From a checkpoint of a small contrastive audio-text model: 39062 training examples, 149.4 epochs.
Rows from block 3 of the text encoder of a small contrastive audio-text model, named by matrix and row number. Rows with one number belong to one neuron. Each number is 500 + 40 x the weight over its row's rms, rounded and kept within 0 to 999. All counts start at 0. Numbers have three digits each.
Before each neuron's rows are labels from the 100 texts, of 14848, where the neuron reaches its highest value: "tokens" is the input token at the peak. Only what is clearly more common there than usual is listed. The data: strings of digits, spoken by a formant synthesiser in many voices. In brackets: how many of the 100, against the usual share in percent.
# fc1: MLP up (text_encoder.blocks.3.mlp.fc1.weight, 512x256), inputs 128-255
# fc2: MLP down (text_encoder.blocks.3.mlp.fc2.weight, 256x512, transposed), outputs 128-255

tokens: "six" (100 vs 6)
fc1.108:437472510432429504523408578566473500465430544506509530547501523476457526529477470524496500493558523585515466486469516486492494494557497511461490507470507488500486507504475523562421490470448547488553471552484469535506471556555451479508498517546393495515542525498538440462468498428503527426564555524490435459512567547514519485487473550542574571509558569497502461509480451476512497470448
fc2.108:503552441489523484515531505554484504503494630505510681510579530498502530488440423486498471567498485518505411524620471451489507513498499485452501492494492508581445489558530458447419361452564506484513508509514536487434498483488547537485516540486434500525491488494587460487501519474495426492548507483503497463487552497533525501514471434492411494489521469485526462496489467474426498481422

tokens: "seven" (100 vs 5.9)
fc1.262:467504540521434504530484505483522557460462513448542426499486482484531466433523468577488577520527540517518464527419535517512457481497480586436481536504414457427517493511539491548525494492490556446526513543425445516504483519475471543518537533534421518481516510550499508465551542522503556483475554522572492519518515520461492577552575450554551472489504415472572539543468533546490525519486
fc2.262:508490499501518495517419518539527500506504449514505461496525506505505466499536488536465563551518510507499346490458468534504508466546375527496503499443428493513434544543494548514532501475505473481483491494476438489465447515480527495455493774518460499502521512505517552492522506552499484492534504492504493476464444522436525486486495427513509472549469469461503540525507511531520488494496

tokens: "four" (76 vs 5.9); "one" (24 vs 5.8)
fc1.89:459473546428485503497439447513480436454426544547446492546544484506547476454484477470483510485542479530475617526515494547469535475614547547492493558441476477515513470480544477517511470478439471542515462460438460513546515561514443477547527499537542538433501523512578496541491542549570448460468482532487502469497536549558467532532438535488546535503523579535483549532493481447531567527526
fc2.89:525544495518528464516502509524494516470467595531485464491518485517566512515467429493466525542478509496502540546556441477474502508580506308524493493480490507516505500555454487474456422513460531575493557493511449494566448521492483480582519580464581515514573498469558498496501517519498421480521495525486537450436510525483456463511477438494488524600458474505499529514498497534599490458372

tokens: "zero" (16 vs 6)
fc1.225:489563476601458541479566396534477582496476459489564492549483552503449461491513517494470533512513508485494530528503540534467482522479509523561484490559509500490531490492486445433467509497482488516363496497512510496494546497490465435542493406532475533544527558495494470496475515550471397448499408489548453551490461430495490545508489507563581444494533460492496523524480414469429497504517
fc2.225:475539414331497426518509462500504493484508546517507480511496401491553515487479558450513496558489491491492582490588445435508498434510466455445498497514504497519429529517518460475404480528501483483605528516518560466595496566507616541464554556491473495471595476495502449498478513460500454441497522528506562524486604504550467479486496378497473521510510514484509494494510527478532515442472

tokens: "three" (97 vs 6)
fc1.86:493562550488479494470477484530512550481491506541532500549479497513460495502417507509501509456512496512460566515475496482569439498474546555425464511549432466426555462472564485512548436477523529403477511544506475464474472542518496506479516374513458542508499513548556450462458458543545479562411488494519519516510548470424486556526592516544512548491482448548555500520450504461460550490572
fc2.86:448521495483759524488489515478514536487500524516479495486569502524505483515486504477476493496483530498495557534495422483508503550443459529503510499515507511566451497569471486515505485517539401542464496498537488458422436442497627472451556536504513499546540510519499482491505504418506490446477507485480432480475515461516441542484484566505583536495528447545474378496490500526433525448537

tokens: "zero" (13 vs 6)
fc1.356:381518511478455433492520536490490470517499484528460496537501487458421578532457465493478477503474498545529520487512521480456505486491432561437463493495451514494488515513490496539535511446452582433464452586481462498493498503517423524538514496485465530469431531487441472435512438428517551523516486487514457565505584489452490550493554561525543517463501454542461488543419496391401510526535
fc2.356:525306515571465520490500520556472568489476490537513458493576585512507490502512440529470515495505491498501397476526529507509503440545583495476533509489494517469529429463533550596585498491516637420570472470476441491554530533499509549588541541494505498445382504480475499499498507543476486563485500523526473521488468541538480515502498531472496486408553559508522509499482527475526517493426

tokens: "six" (100 vs 6)
fc1.150:464526454509453527485445549547516477551523464602484538492494551531457441469488466481490548502536486589485485597458514491501470496477576440525427495526522517476511476517524511529500491496440572475524394517480489514493529493501493581521467462541476504525522456565593538466469480464514528467556472545555442501450516516429448477450455551509550479448540572509537463529470533516390532506457
fc2.150:498413498485566511523533516556525494531492467522512529498555580475492502505498470547415611479493515507516456576527455466498502516476600458597517501543648516560414505529518454499548573456533528507494515500486503515419491491486487546572466481492581533547474489542532706492505521474510532483501503479517576458473445502527470485496491540502527497473456512437480390550504493487471474517458

tokens: "zero" (79 vs 6)
fc1.344:398525501511431472528484507479454510448477494526498442466475480446496545490530501512460586455487493490503515562492591535463494445529571545424455521523494505448584477519495540500503525451472581473558555492466468526575490522494459496592505506490493455482546417500499478552506517455494540500506479466515398502515495421499484461508474592554514506485483474501520503575509486561461546530557
fc2.344:524529495612563526492476508455482654493492502496477510492464470501513501525442546543553479489489471522517578439481446521524495588434476511416489476525535461530450456500475459520462474526588459493494510511552587498537546406513554400418463454565480487484590482493458407501531519572509446498491500476495483443512458566454522512458485455486534505493552546536510596462505480543494491476475

tokens: "seven" (89 vs 5.9)
fc1.234:478524539510425508510530499505476545492499475473492449459472454476591430555527516450481510537473515600477576541482544516539426441551525543483435534514442496478572502496490452449538440498527518489485404546453481485556538513488447575541521515495475558538559521548494469552522527489511431460486510488488530525508569519462499545542433495570498483518440492473438497533512569471392469502481
fc2.234:508421458494525474519489437469515449519508472523499576497469445501441518489519501439504568525486468503492492479563442493475528536536574520512490493491461494593465564489471517607474695521459505474635499482482485491592492446487543504468475524477456485476527495500444575495499497441493613581460494514517563520486441518492492531491510491483525486496467559459516451522522473577566500526538

tokens: "three" (88 vs 6); "seven" (12 vs 5.9)
fc1.469:427485541460492483524500550488510541458499481459505394530564506509461500474494455575448519495484545565540486585493511492523449496438473508500436573550419447462585495443568499495507494451431519467470507522456440474460460535456520601489544505539516499563500478531599503485517519470490466504589532499563498527454529523435494520541481480555524505456532436502475463543482546520419514507503
fc2.469:499445473516638511504594530494484503515499492501527430500536530497494508512525461539440456493499497498495441456490480486514502550419513499594512497529507511505414531444512464540494468493525497509523528522467457491394540504515543560476524535424664495524478511463498605490493499428477536455560481513508542541417528474487480493516503480501492492474522538500500463501500492485496482491526

tokens: "eight" (70 vs 6); "one" (17 vs 5.8)
fc1.483:462539520475452492469538518447463556459530509498484479430511467449440597531513491515512492479522498518519505512470579552526507443525481501542547477497494532464586402531457510473466488489500529575538573513471438527469456511549362485595503479508499484535507450514526497514454491459465550506519496473450463481502545530514552512502521589571495593522481386510457494467529421548517515525517
fc2.483:483559521571473504493447479418488578497498440495490497509501475507461480512473511525549472488503484487492441429425530512511494527429429540508502495523479492509484575477527476509531429534544436461407476510488505505507474373485504508464487484509498496493518506531443544479537491561504499490412504499515366585540540530475498526493515504472504488447585465523496448479481513547474504503526

tokens: "nine" (59 vs 6.1); "eight" (17 vs 6); "four" (17 vs 5.9)
fc1.83:470530456519472606484583476543568491506543459470503485524467469486440453531556510573452469510469529461520474498443593536517505486475600509514480455511483450464551513506553455416574495496465492484449424540503491529460549535529423504554546439527522483593498488520437508485513482510457492444584475511491429511542522476500532492491470560550516433445549501517500427520492460587477517452513
fc2.83:516599589449520503523536534471498452504509575522533529497480491488556524502483439447492433513505511503501525502551455497503501486559455466561460530500423469568490524504489515476403483442475447560401518512490458453581488492497473531522513463434566500569559497530527579501501493386514495562516510483490503522507568540388501519481508477465507521550501461463492539511495518520456499484510

tokens: "<end>" (90 vs 20)
fc1.425:461514518497490519510566488438500524501506417480543456468532517475508495486605460524443454535544520562435544500427555507488485443463573538547440502529490522463478492455506486414546509464439528549467535471422438508449547487512449573543490465495544492487442454507601531467473457560486451415540475476484551529449485539518490484501425495511470485461513476530518393480499483497502439474537
fc2.425:491473413522542393499496509498484560508523619509480555511456488479567504511435594444522509483502491490484530445555444441539487529499400511433512493516534498548547472505482510573492479539560469479578482501511570492543457434516503467439574500467467517458549503505388393522492500485506502618448514488515492531552556467542506495504498501486427508553491454464503521505509543523509495488511

tokens: "zero" (100 vs 6)
fc1.15:522429488469478512485546469567452474500514494594513493505474532554467442528469533492518607457527482459534497581389532545514440486490543471470484499523505471467593416559493504495507459459496535476547444521528512500459491540464512482478489482509505469477538478550496442512472520430525434523520505535499448504477472440496508448537542549625587553489474544488527473503469491493456490509524
fc2.15:523456562586554508518473496427486523516505539503513452485554581482457553491474540450490456434502495490497509460495445537495481600414498481531491489518573494605489503532538497516482620512565544447448525484484512512481467366512531461512471586539595495435587501499530517504493500537501569464479515480493460468481461451495463474507528555491548482465549462474495530501509466603508517586581

tokens: "<end>" (100 vs 20)
fc1.280:476532506451427579513462452484471608510475521517496466502407514487580415518508472452529453479500508590482590483445523586507479507516532529469460496489432478411523497457474515521498480481437568543409492582444524518544505578553459514558504442440459482516527539502499466460467471441538362513537485542490488474497570458494518551561520527556519506477531463488534504506457554491476448473499
fc2.280:523539551540500508496569518492492469495513473501511487509311662484520496513476501519508439502496497500491511480548459506510493552500517492545512491477492489516479553484525486457502429514556456505485500504491591516534543506492513458534448512528588509493497495498500501495507533520523489589477494536503513532496460500485510491502486430493472508492514536515518552477491480484557491497462

tokens: "eight" (21 vs 6)
fc1.228:376569489526420499529470531524471509453487492485512488540470499499553452508469480516522478519479534633467537495524612535503502466555510584449430505518477448492566515517482456463537463437510498514438479572429492519510515475508455574508513462506432497492480539469459480562506506522517458390586478540506446531515588481497514567544482496530474526469512464502476587525558474510424493542528
fc2.228:503465479430539535484528483446491526490489523546505586487493540479479479492448519466578513535506493492501549460590392451478497537543468537460496507471427524622437526486496502543490572521525535487538502518481508470601449486495614498428419589555454492534515497483419468470454485438505569501471508484501550544404404516502466506507512453495557496520480570496507402524493504464570489446421

tokens: "six" (94 vs 6)
fc1.502:552484506498461522514455514552478493547503556524467558498492451448484452512552520531539667564527508509497458515413528541526500487544541495540533472454473436452526509503511538540519497491501582513495483575519439523474466539555445560501470430509393451542470491515430446512454466489533478506548491499523427433509478464483483542492521623580585535480497489545446537505551470489475427485499
fc2.502:468469536502530510477604479471508519490492545495484652522450361481464479492430498540485468461519510509500435493466490485513510599450529464459495502470509502580458461514496492475486453469611488493481498494491545500474527478507515494459438543604522516500498490493575485488480499444483508556542511508524499488523520489488569509490483459514461534485544553488480470499512480433460480477451

tokens: "eight" (54 vs 6); "three" (46 vs 6)
fc1.260:428481499457496582507501514497486510502518425413475494493513479475436427513539485548486499484468547539523500502489583570527443480467506583467527530538455386509568455446526535471517489503483505477478527688431439474488485551491491557486506498561421484538418436510510502556537445476550479434471528434494540471529574508443514556493484477531506539446481518447470496516529488494364489513478
fc2.260:501554494556552493503460507543506533512529438473504506505516483506508476501531483566489480501497483499520382413548477526469507519432505596530524490498488492510494502492530502476636563520618499462476507530466521555490524446496553534454455508601427501521451507509392499505484515634510488508481509499497555468584433593504488507507487442514472464467474501490508507499528500474490491493588

tokens: "two" (51 vs 6.2); "zero" (41 vs 6)
fc1.11:422524488421471576499522584467495555548539475490508498431488480558521444466502509488517476535482469510472503512435511466417457498479525502442464528491541528459540429540499485474535476514455568470570463499481528471546547517472527537520524487537489506553525473590568493485483472486546510566496484532486521550560458507507542540481509505527480521501542461542551469462525527581496543485500
fc2.11:477530448425533552500537431438505546478482516471497447490538510504477543494476519497505483479502498500496599487585428462512476473489553526496503511487554500466441503536491452432478598503613514508590506491504495461520501516494600499460607545473486499502457522488445545503517508464495508507452513508540620455485566615545486504507509416500427530500460466528499495501492474481565508455535

tokens: "three" (60 vs 6)
fc1.265:453479518508481557481559535460510531500479496495571498487493516459449517441512548490498501467498482470581498577431514554466488491485450546509488480522463485464582539531486494475501571454490523455506538507490487476489481486496477492489512427527479508468528432532428462529446465454489515493495500465484498549491477534484518456519483548479582561450489406558643430524436462478455499474535
fc2.265:507516395516490518513483488549472487468477648542494505521490520526560483483463474436483527526514477499506495639607413526471492448518531420492522514485524500488504503545474483522417564496640493475533516515515522486525445475505516455482567536406433500525488472504491538482528514467497498524515507517514531475474558514543479492507498470486607504567424522398514450558486490533478519432440

tokens: "three" (71 vs 6); "eight" (29 vs 6)
fc1.8:476565527475502553525497456488514501523554483437505478517476490474454463494500485544489476499466537521549469489486536515485470512422474563455521524536478419449572446457529462437495471488506557455465524643430505481471489546467511578481522363535429498528491463577526457513482467554555479500463503474504524475573554462452519536495478493519488546444505455468443525538557490475413541509488
fc2.8:481464498557612492486458527487508551505524520480472468491554461515481492507514485568457491471500500485497423452533463529483500488381467611523515489509509510517506446477534492510641612511607514427475505512502440531469492432485554565447521518546425504496427493485372508508492491574504521455486506500509514444536462554476487520476495497503536477484462453477505499517501496466482503529617

tokens: "seven" (76 vs 5.9)
fc1.251:540484484521465545494527528476498514475492453520545485526416504466520511548500529504469548528550507560495531545476541557428506507517546525484486516502444471448493531510467422441540444502497505477534507517443455496533471457496450524545505503459504603530494484512446496497495487478491523467462500505544547572423522448473464537571490495576652466511489547496562528538404504441455454515464
fc2.251:513510435529497503500452469457518513520481515471515408504479602496526526518557492520513465542503502507493593474517473503485488556559432465520492498479484513440422568458513545494503637511502433461541527497463471509562549382522469528490548511551472484475566491486500580501539489594509521593503518492481579401463510591490530514506500440473462466553454463458504603513515498511542524534517

tokens: "one" (87 vs 5.8)
fc1.51:466472515476498535474489532547425454489519478486459448499498458520501514464523477526509458453569491595495496487483575558533488528532470550460552505460468436478608514441439522508464510462482525511566490563497477469468469564441521483530525532525432513536457511495522451521446500467453521465583491505468535508522559430513521511521500457543475594438461495469568515462504502523507440482478
fc2.51:497578551497436441503469502485500473509511565527513499547566483518532523522423465461543426536507515504501424510545503508513505461516383539489513490490475504515445456527501436424445431506587502480448521512513588542458510515482535509481558552503480476463485504488557424500485512542492399455502508518496464589500547463532498480495514513518463493450562432534509563490490500431501494510542

tokens: "five" (67 vs 5.9); "one" (13 vs 5.8); "four" (13 vs 5.9)
fc1.412:422480486513498447509509462471482501446533467523455479559521445491551509434537418483436527550518506506535449545521572518490502407486476594416503485515495551464509486500463474559545462494478513525471485471535465502485506513493459557494552511473473500504518511458517460471502521447493466492503480477501479563537487454476468445565431534471530476487563504547598397492545593489502595503548
fc2.412:533451478511547563455500492514482515503478445484525502525466534479457474499477560562494577409496506498512517412488429421502497627500590401582512498485586499546452544535500456484465466532524527527523461491463506470447479537480575503509479534550600503512558495547440608506505505504517530544485491498489496429492475553547532535520529483502483513465543556488493464467497500562529502408418

tokens: "zero" (100 vs 6)
fc1.192:514480446535452545473509486533485473554502466573495481518497551523467462563488504457491477504511490490448512596490599501494443499514597466492432546529511501458576497535532484423496475452486574477549445560460512450458523492458520494517459444457515462530496471551530499457493498469496495426540484527477444460453487427461454479507464534546550491478499530492473433527514519561345480564513
fc2.192:476476498536525484501549501490496449490497455496501486494542543504497516476527522464423540492498502504517415561490528530507492511415601481521494497537651510545465542549531474467455531470571545462489493496499495506443574483491560475576470537543636504485495486534599615484512495475493539405525491527502497505464499427497478488505506555502578493460525512453504441528499509590429499518535

tokens: "one" (36 vs 5.8)
fc1.305:535463504452441467521488477580435439457484516528487515543490515515529499434482443480477503480538506492507510538552539520448477455598553494464463483504502445500567456489546483481532496475448552505516475528458507476552443549469444495580494512489445493611508501493529409527455537471542437490543504514485550518522566435482455471514429527482549540507542528464509470525576564542475435473488
fc2.305:486426524570553491507533498484446555483501614532489487503619491488504509495429483483561464503491501511496418490579524527518503538483401551450501492497488489585539469549505480529455495475602427471480542478510467479467431422495558510536565611470478502395484502475495470495562496527488471540475511470474428504509490439512504490488527526499443537480565437430514467457499488510467504549530

tokens: "six" (66 vs 6)
fc1.365:481515549510503479536527483522485521477508463482517504524470474440544462534544449554487557503483526470425537507453513467517462420544500568404445496529480330478512477486489553519505561459457590465479568535437445487537458539511481561501526505477427426474516461516497468556455471490524527512534491467495443468542592528476512518474465491548484528485476439508467511559541546518466532468507
fc2.365:492624467491434455500450506506496497487531486488483560491467473510533489504472548460583462493490488518489516527537443503484516472492435503470500507450516490519453503501475536444447459497613486460451482496514537520531527513482552472490489533590441497489426491531469470504501506586505460450484511527491420498546521571493524508505489457510451492539525529480501543450495471433508501443468

tokens: "six" (54 vs 6); "eight" (17 vs 6)
fc1.400:489470526520530576484487455553478569493492509460446433465485489516506481500518403565505548513528499454519508520498529533459476489433609444475536542535534453415516442486536374448544365523486539516487506507466455505467458546518491519528493458486481564564499510511537465499507493533442439478515491547512533500517428402496463514503504583561543539483468497515523454556489484521488440447514
fc2.400:466538521614623506499467517492490464484504633470511488518501464531499511483455478476472436422496526483488519545554426530510495580436536501623488490519594505510495563493533484571435546513609473473496517505487540482516556439500558489497556458418488497488490490504455543493586504458498567545503493498517493462535547551479477532489524526486466484468486558389508557492494482493429472485501

tokens: "four" (86 vs 5.9)
fc1.266:475506558448492423501444453499524586490522507509521462480505503501476518498420447475482535508525481573489592486557496515423487504485550552471491503484449476406495437514518441533495453502456514501513430504490497455534494538498497483464533421513455533477518514479525488501494471495578388528458503475501544520493514525458514543495560512542544507457526468551490564546464516476450485526596
fc2.266:538589562533570531490498481507489447498486519491496480524502522503476503487435534494487509489510508521484567516563473491470504526483635347530487522491564499534564515515491477428418498530516461581419558494496489516549582482514523484579436479496646497572590510474551476507527540459502509441536504530513502471494475492447524502480493422509472511518476585434495604519514482603450510488453

tokens: "three" (100 vs 6)
fc1.162:507542522515521504533424555502495512481515490527539526545422511535580450491478505503490525497475524484526529558485484520570449543473560497467456513517444373471502484518421494518431546480506490485471551547485507459475452488496511512455529400454445559484477436549573398488467495432508449510477494442508474495465517512423539569510578521566596557471546513515533564557466503469413534497481
fc2.162:503550476577810475515582488501502514515499550517491547506560497500505520498534506460457466508503498496485554525494472541483504579435488530500481488515449500519479542532434484516512424475560357564541488476522468515446495426494543462442529528451492476501504495457491474504558536428503481534533473526468470485446514521481441487505498495534540501530444478485510437529503527540410508499497

tokens: "two" (97 vs 6.2)
fc1.348:559441507400416507506473481544493515522512448488563417498410437519538384528521497491510568543499495564526473532436496511537457496478498515485532526475429408468567482469511546451486464444484578492416567530566510498483471594501511547496513484524486407588497443556502468483508493471541480504530503476525556525531522514496537475563463449561497506499496469522529505461519564536507467484460
fc2.348:484555566450530524522409494570487503514489458497490432510487401513531480495490465521494541512490496494503510480434534452464489537527423479495500505475493488517530534530485535519439475504500552544481474487504510509513496534498609491536477569572529487505482526541605522492508500576506422545496494501483518505457453548450504545491502409512475490497539498557502567490514510420545519518540

tokens: "seven" (94 vs 5.9)
fc1.30:481548520523459504520406518589483453477481467482504489526479510453484434434549418539440585525478516551565503540417566551474468496485494564489446523533485519409549499495487482499502435498489557524456511517491467528499484521520486516541534472537451530531526445492519525474480507531630540477525481429543467522484496487524452453566476516534598529468513436498556427558488532540487504492477
fc2.30:425474504577508511479497498530473552491482547493511401512532549500533458519481406578475554504501478531497369558454503560478501452438400489526507496490564492507466460439523491534584509482570534444427489455457497499448467470497467473532478573651555499467522496467525548478493513626501493488495502542468435476477434431489519429482526559470543537513494518440505552520505504494564521448510

tokens: "nine" (38 vs 6.1); "two" (22 vs 6.2)
fc1.455:514524484543481530494531570472476559530531434481527505429475460484456432429536581470504526527476497464459533511426526515538445519475534559455451495499498419498537486486465575494525572496515545448532433488497502480529516509487481497482456425528466508550521506514522438513534466494514514527436471432503511503526477498472558527525526524573546456520525479574537472475498529566489505474519
fc2.455:483529375529518565478506463433523526507495539490505550516558401507517496494459506514534500501492500510486544490518479467535509576429538466598509483498533498501416549487480452483440510486570515510483480508509488460466525471489547457451586465521475504498436510487508587486535490536499545443495497512483459438424516603548489518477494525508505486520522487533501391504514467535465521440461

tokens: "seven" (100 vs 5.9)
fc1.31:495494516569420525520502477477503567460465492452535438502495475479540474428554465560465582516505544516534454546441515572495469479470459543441438542508430481413531462500532477573524466478467525454517544546472439495494430511485484522515557538493409508488579501514505507467510521516503496478461517509540496500515517472461469506540581471533576455504512439485600529553450546568475527479495
fc2.31:510498503491522503513440514528514508479498465521502470506523497509498469499552476520479546555483496506481349509469481539520501483559389545513503516450410493534459551535472539508538507482510472457471459510479420467482457504481527489448479785531454494511504477511549557491508508542497477481509523494489497492482450520452517503501488430499550488553470477461497528525495500492541508493505

tokens: "nine" (41 vs 6.1); "five" (25 vs 5.9)
fc1.395:539490456566462477486547469417500603482470489512467460442466493531611510558560491558501465484490531480478553481530551482430481490493498480476474465518470423455542570463534489479553456504395553540504530475487463506572487479552423528536474361480483419547514520480410493483482512470506459479534480530512458507459529432485479519522462519510503485529487467515537512612514545525474413557583
fc2.395:500581588521583540496494452520514444494500538508494484524515541494499496520486496458444479558490492525498610610520405520514522551468491414485489505497451487575416496531443515423530524522589413538522490491500415485504432457499526489438447491518514499528547506516618499492509482570511529412467507509462549419475468439479501475503462473506611524516457551524494575497490506456493480499487

tokens: "six" (63 vs 6)
fc1.55:571481474559427512463493505538476512480497492531425542482456551557483490453514457487503572516520501512539473513481562533386477509434587492543512511524484427491533387485532484498548467501409561496509551588519497493522540512514445518481450433501443511555522496485522410468451518514566415583487457518516514498501462475496484514505516486512475553493528531522522583520483495585463420520463
fc2.55:515418466499533488494532500520505451515488535520501486474474582506506505481517511552495578482512503494507558407574499433503496564635490401474534515472497476507606487482494501533436381473479492554549523494478471419551465571491604466527539534489534504482437496488450520494483514443492523544491487510493570561449556609464516512494509446526453528585481565515526490481512484425475494533440

tokens: "five" (45 vs 5.9); "nine" (30 vs 6.1); "seven" (22 vs 5.9)
fc1.153:501446515563472513502487391402501577468485473522533501484464518490491536442537468479463439516534489487472556535543596506393493456511549507480434481491443506470480578486519517481531534481371503513471505568392414473572501486492424529560478495453468538519483516511504501493513495472510486431491481462551486484459491418474487568487444533517567518450531480472563474608506568483489483494542
fc2.153:489470512527542495509588453447527519500468554501487435493397504514507489501458528522514504489495489506510580573465457502516502513518494414468525502463520493487488503527445452487610575509626392523578502510502457508533478422520460444482516478530521506491509529531548545495528514545498541461486493500495602415498522519502494524508489512509567512565423549485494592533509499496572505474478

tokens: "zero" (54 vs 6); "two" (31 vs 6.2)
fc1.109:414514518494482513484455542503493487523512474528493462473593489488427460422489463496464574493489484562483518556505515497451450409478546536515487539546499484479519466511602481449531481438450589454499446498490509484517485497469489534516488486583482525503500448526504496512468477552508481472444489513475479521520461515473501483517474483508516533416481493511541497475439465470457526527540
fc2.109:504503520468508545491549454394495605495503517491489551510477484486532516508463559509557470495532478504513564518544404486514522522503471403503463483496499492574443465538430468477583598564597490500468607509491490566550451423500484509465444575554542505497485517501463497492499487409492536446479483513510515527553499544472511496504509465488488483589467517479504492521503489546644524438450

tokens: "three" (99 vs 6)
fc1.75:500527514480504498503439551540512532498507518503509482521476497505452522580436565493507526497517543553524572505464482504504485532505554482538404485546406472415559546558455507476500482465514497469526508541535503463453466462512441536489512402485443514466584465496477462467479480494543432505522445451535463498416551519475500484527552494546509519465513460513510481486436474511427494538473
fc2.75:518396458532642536465500480493491506491476552508478433512494453486493493492492557482520518416513467491487554468437467485514500608482431465580496493480563498550427527481480493508433473479560485484501465502525463487488476499491625435496624555536566488463474499532519518493531489474490551470523492526502483482413563523497485505502489509513510511530526505508507408487485480517449485509561

tokens: "three" (42 vs 6)
fc1.470:543427529451494478504525522443482536485471433446501483490528524476404449408548529564479559491484541502511467431447554544508522490450474512506514486476489480447600448434466525526569550508500519528436487572458434509488488552558463527473490450493532434457527456464555467549465468586537454375472488465510534480530456440478498494526459488577468523476526564494475514526540512488493557527529
fc2.470:497512552540596516513508517485475521498518402496521494502548451509477487493538473517471458473501497516501478367563480503478496506459492598457512489523482503568455512433542538547569522500532508431487494496430433483473569423504526610464443465585506486516470486505400474499492484543505510552458519498484529510540479472400524549487493441493451515443530540480518581488511507468441486579616

tokens: "seven" (100 vs 5.9)
fc1.391:496502541438432501516468521529477533476472515450577451522452503477489477475498461542497588495541528546513436521386546553490482521445495539482478548511458471448568484525523477502534536479504539482484458499440476476479485552501462515577536496569493519501478489536553531439516530538521489503496511497571484569526512528517486530540534491586569523459492472492551496512495498483521486480539
fc2.391:496449562537550507512443551522490493500506551505523410510537545480502466520531467519484513533498494487484398481511460479516502540511325500480501505459468483525518447487504557496469428503466508533419523492514442500444459478491512543502455629588517508533601483476584447533515491520488461487536493509523471503465464502464473446488500485492502522510541527470485550497487501561512495470522

tokens: "eight" (43 vs 6)
fc1.130:497461531478500498493386481601525477555524468513457520465597445492416444534497466476486594501491497495484502505531531481526506438495511482470499557491534509471519404527552472525464356525443519556473429505475460514483503533517503557495544435546467473528469525497568510509514464574524464379463492499454473458525472470523553535470549519549481527487515542519478447496512501536481580506502
fc2.130:504533517523471520516467482489513513536446538447509515511371512529547497496508462538511448508494517549528438527518487561481504550477528484579484536497507486514453561459501466535526577536527514472449529526482576584572542441545459502583499487475542500482565501513438536512513502467508527625524510478486571554574516525446463440508491485509570453513442522433524624542491506526539465480443

tokens: "seven" (68 vs 5.9)
fc1.53:483472573534477536553467395479519520558512529454452493540512496494450513441531449543502465535496525526522470544469508496371450510477476522525511550492523447402505415507533488473515459444440623496420551549468489506495500529523479549506500479529486485502550449568536509494504447563501471526524524562536544498525405442473494503472501532514503562509578495527509582542531535510471510491507
fc2.53:534467457551583458514440521572500570513488569477485467482501555528582469488494425530456511507501510501504471522498491448479496512470466469548513495521611510459543456518488488584428361577499492582548522469559534479478476525516529489469541420433498491513576503509597454517509492552510435519532491494510506403560466553531463481501503434475433536536492532504513531525512517568526484466436

tokens: "four" (82 vs 5.9)
fc1.205:502489536440445507487483524493498480462472493487495501565539544549470512490467505530503515499556511473540514565437501529470484476463485512493477530506480543440568406543495493511496468475518465484458494518497473476459461498520468524483488473445489445501583430520515470475467485442545407494502474515517395504485507437494451456523524483549537550475511517535565461485526513535467532598502
fc2.205:476518504558605575509557472446541558518480528508476509498531596484451454509520520506490531480525517493523552397544389497512487569448480516479489486536433519610386502505479470534511537520516478464469521503448453510537516430495628514384441525559581516506561488486428483495529517486496600493490503484508451463456474552400528545515492520519537484497476503477509536508506488596435506496516

tokens: "five" (97 vs 5.9)
fc1.106:457476533499478530485462472450511571460526457501456470538501502501489486539504477482497469508475519535552529507439521536468499497484481563514470503499421545442498486538489484496532484512502475472421495528492498478494510481486454541479501408377503533536551536556555513463480469464587463415494500438503524515486516498472522542576555542522565497425508551566525449507448576496483578523486
fc2.106:482480510510681451517524477507500575475507543485517499529481496521540477514428528543501513464501517509501527388522399448491509610401469472480504501535511527572389470494482430509546561534556460513530503477480452478421451420502565531440493502506529506497565509468421500490500493447484504474582501539489473509416549460469474480472530500512565527494528482484482488483465491555518494480529